From a checkpoint of a small CTC image transcriber: 0.901M parameters, 64-pixel images.
Rows from block 2 of a small CTC image transcriber, named by matrix and row number. Rows with one number belong to one channel. Each number is 500 + 25 x the weight over its row's rms, rounded and kept within 0 to 999. All counts start at 0. Numbers have three digits each. After the name is the row's rms in percent of the matrix's.
After each channel's rows are labels from the 100 images, of 14976, where the channel reaches its highest value: "place" is the part of the image that holds the peak. Only what is clearly more common there than usual is listed. The data: analogue clock faces.
# convs1: 3x3 conv (model.blocks.2.convs.1.weight, 32x32x3x3, each kernel summed), inputs 0-31
# convs2: expand pointwise conv (model.blocks.2.convs.2.weight, 128x32x1x1, transposed), outputs 0-127

convs1.6 119:527559547497484508465508530488501496496516500497530491515510540533495500524510547515515499520446
convs2.6 095:546483528510466486503482475440513527487487472487455519538496505502505493433488487510487494484499529495491459469488464504491525501521534475511529504478480531479488500505499518494481500470503491484488525501473534463443499531487473542501520460523480498480541492504541464489500474477529513488514471502484451518441511487482494466436531519503501457463517496478538510494515529464536501480503
place: middle right; bottom right

convs1.1 096:542490448551519492469462481499517466509536527505532510476534514499527492499508491503504463483516
convs2.1 102:460530475533483473468499511469458513470465522473481498504506502454499465497474500505482515537537501485498523493434491504477481492491503469497507504532447476508495498521475498510497477462527522472456525521492530496480492466449503468499489475508508518495557482489488499522464453460479524468530497521468471478487497500506479455506464512459519483511470501449523466514458483491460522528507
place: top centre

convs1.15 095:525540466489528511491457469505489507547506498555498455482473499486495517504533482535505476479503
convs2.15 086:500527495461485565505484466538508503489512506499536468467499574514509463506503504481473492514496481504519469522532490523487489488523542473507490489507463586498492468488488459479509502509477500525537466505523466462519511494528512473466511449505526501464499540519471461500519491478497485463500524513465501513502497490477540499487470536505474495514472523507508537477445538500509486518515
place: top centre

convs1.23 111:518538459505520480487485478569500466496533475500481505469467492499482472485489484476490453514502
convs2.23 122:471514492472519479490495470487461497505457468520485501552503511498507524501477473520512461574515478529458504510490466500508505440494487497570525494487515480499522526547493486504479511486489503459506512566480495505473494484479480458531493488498491500463556498511494493524555477493542499480559461496520493466504489547515478496520532492511530487512500530499520496525503509494468478486525
place: bottom centre

convs1.11 085:504512533484497494531510529486451516505516517474448511480517484524485519494553483519489525467546
convs2.11 098:519480514488514524494485550529479479510500524512535476529491521532512518516513471518497519476478476536516460538463507456550523487503508470523511475531498477498503470498491529526507509530533484511504494480502451519498517484491552521504506521491548491525426520448526520497479491543494489468486508517484500524524521487501497510488454497504519444474548460541455488487484503467512487545493
place: bottom centre

convs1.19 123:484493491483487493502480536494484492497514504462444441506452459508489482487531505483510463486535
convs2.19 106:557528500531476494480487507568485506528545463491514518516517480458452477501455494479527506493515475489493477522506519487525489504504497518501487483507442470512507499500511500476459499481554529527491425483490512462529478518519482525532471464502485480555500516481513507519511488528532509468488497495553525484530495532510499517491516513482458514472525462496531502531483505455507496471523
place: bottom centre

convs1.22 112:479525426505473503520496461496517478456515494488519540493484504470498458473516478499533495496489
convs2.22 108:473487519496511485511456476483504498508481493489506457490476515499469531517529492519499508498521516452499559497537508514517506441448456533484510493489492516507508496512512542493562487504509519456456499473479500486487497466488517498502493515508422473485465442466498501507492511539499470563510477491512570497476505511493480488523552525509506490521537538486495499486523499491529483500502
place: top centre; top right

convs1.28 090:505554490498483473497540498498501467473496534482476505452507492462460510475514496505498543465470
convs2.28 094:457566508571489477527477518499506508503503495510509476521495498492459514506462499487464525524508512485527562537489522496499522482490483556517489469502471487502513524525503466518548535496482508525534529496499504518474523538516488542507565468523462516522505481511513529495462474493517501469493463514460477502460489537501523525470486513510494472480485516479544532540503484486522479512483
place: bottom centre

convs1.10 079:514498493488535522487516493448435509508471497479482485498531518469489484454493468478460500473501
convs2.10 105:446509495479514469475479466499508526498489481492478498472477487504537477503478487482511533480487507510491506459516493487502520484519491534501488521461479522531474510511550490556512511550517519510454512515515486542518494474469509486476487487502479421497527508557492474503523454526518488474521529488481504495524503476536504505535467460470447453522509463512532509475506522519476543490537
place: middle right

convs1.25 112:484478484531455518522515483492436552520502517472506485466525494493510524470504497488494473473470
convs2.25 111:548458479508475476519504512506513526534482487517481552523547493474509500498510495552460503484557491483477510465477499514460506540498482507519487474450536513480481560462514503507472482476498491477515514509521487530520477502500489532517494499478519543479465473501583479492496504470558469467519474478515516475555512527499505493484515525527507524487534487493497500474492483476476493491485
place: middle right

convs1.3 087:454484451486529541532479480498494493487485501466482483509505485495490467527449497511499471454523
convs2.3 100:467512507456495508457504514479468534505481488510475454478503493516464495501508601489513494466474494496511474520515515450489493500499495547448493501502513505514522465519492449529496492499508539480493500474492510500502524482493489507479511501514489446492496502443459512513472549522503489528500497485480518516487518468489514527573471507514487493495509510524523512458532506458504552542517
place: bottom centre; centre

convs1.26 081:495508524493488485477537547490480515515480490468506512492513465464455491484517499443539462501523
convs2.26 104:479495504522525464530520507479464499519515485535490500513490540474525498510523553538488543543477440521448491486478514512522502505493488513502492562525488473524456529506532487495453455486508474505535467518488493533490465530509479492476516510532541516454486490528513465484531535464507489511515501480570512498476516490488491507511530477489507530478468492498524488552529497484496484477505
place: middle right; top right

convs1.2 104:458488478534464474526483506491464482512567498511519494519470478515482465501497495459481490496470
convs2.2 108:507475521524496485502514474518537503496539474535469459464472514522464477528490481526540488519487454509457487486496485463570472490501526473549526543484466532464503494484477493503499506497494501500477506506507492454488495516489498488483446494503534527513476517459478540489490440515531558511501501482498541508521501479514503502539491484544557515525486509503489524493519491503501527534463
place: bottom centre; bottom left

convs1.12 093:496493551511529536493524451507507498508533494484490488522489497498492542494532525515469520459555
convs2.12 087:480488477492529526514495525504503478506495509451468482502481516541530468552501494519517510501497523484498480528457509502521533505570545493496550494502518521538497520441525497500519480499453549523506489446519496519473564472489482514486488533505518475517498505478513507482506485499504496450517541518513524485508502472500546510486486439524547518516527462504526518513520533514499485534493
place: bottom centre; top centre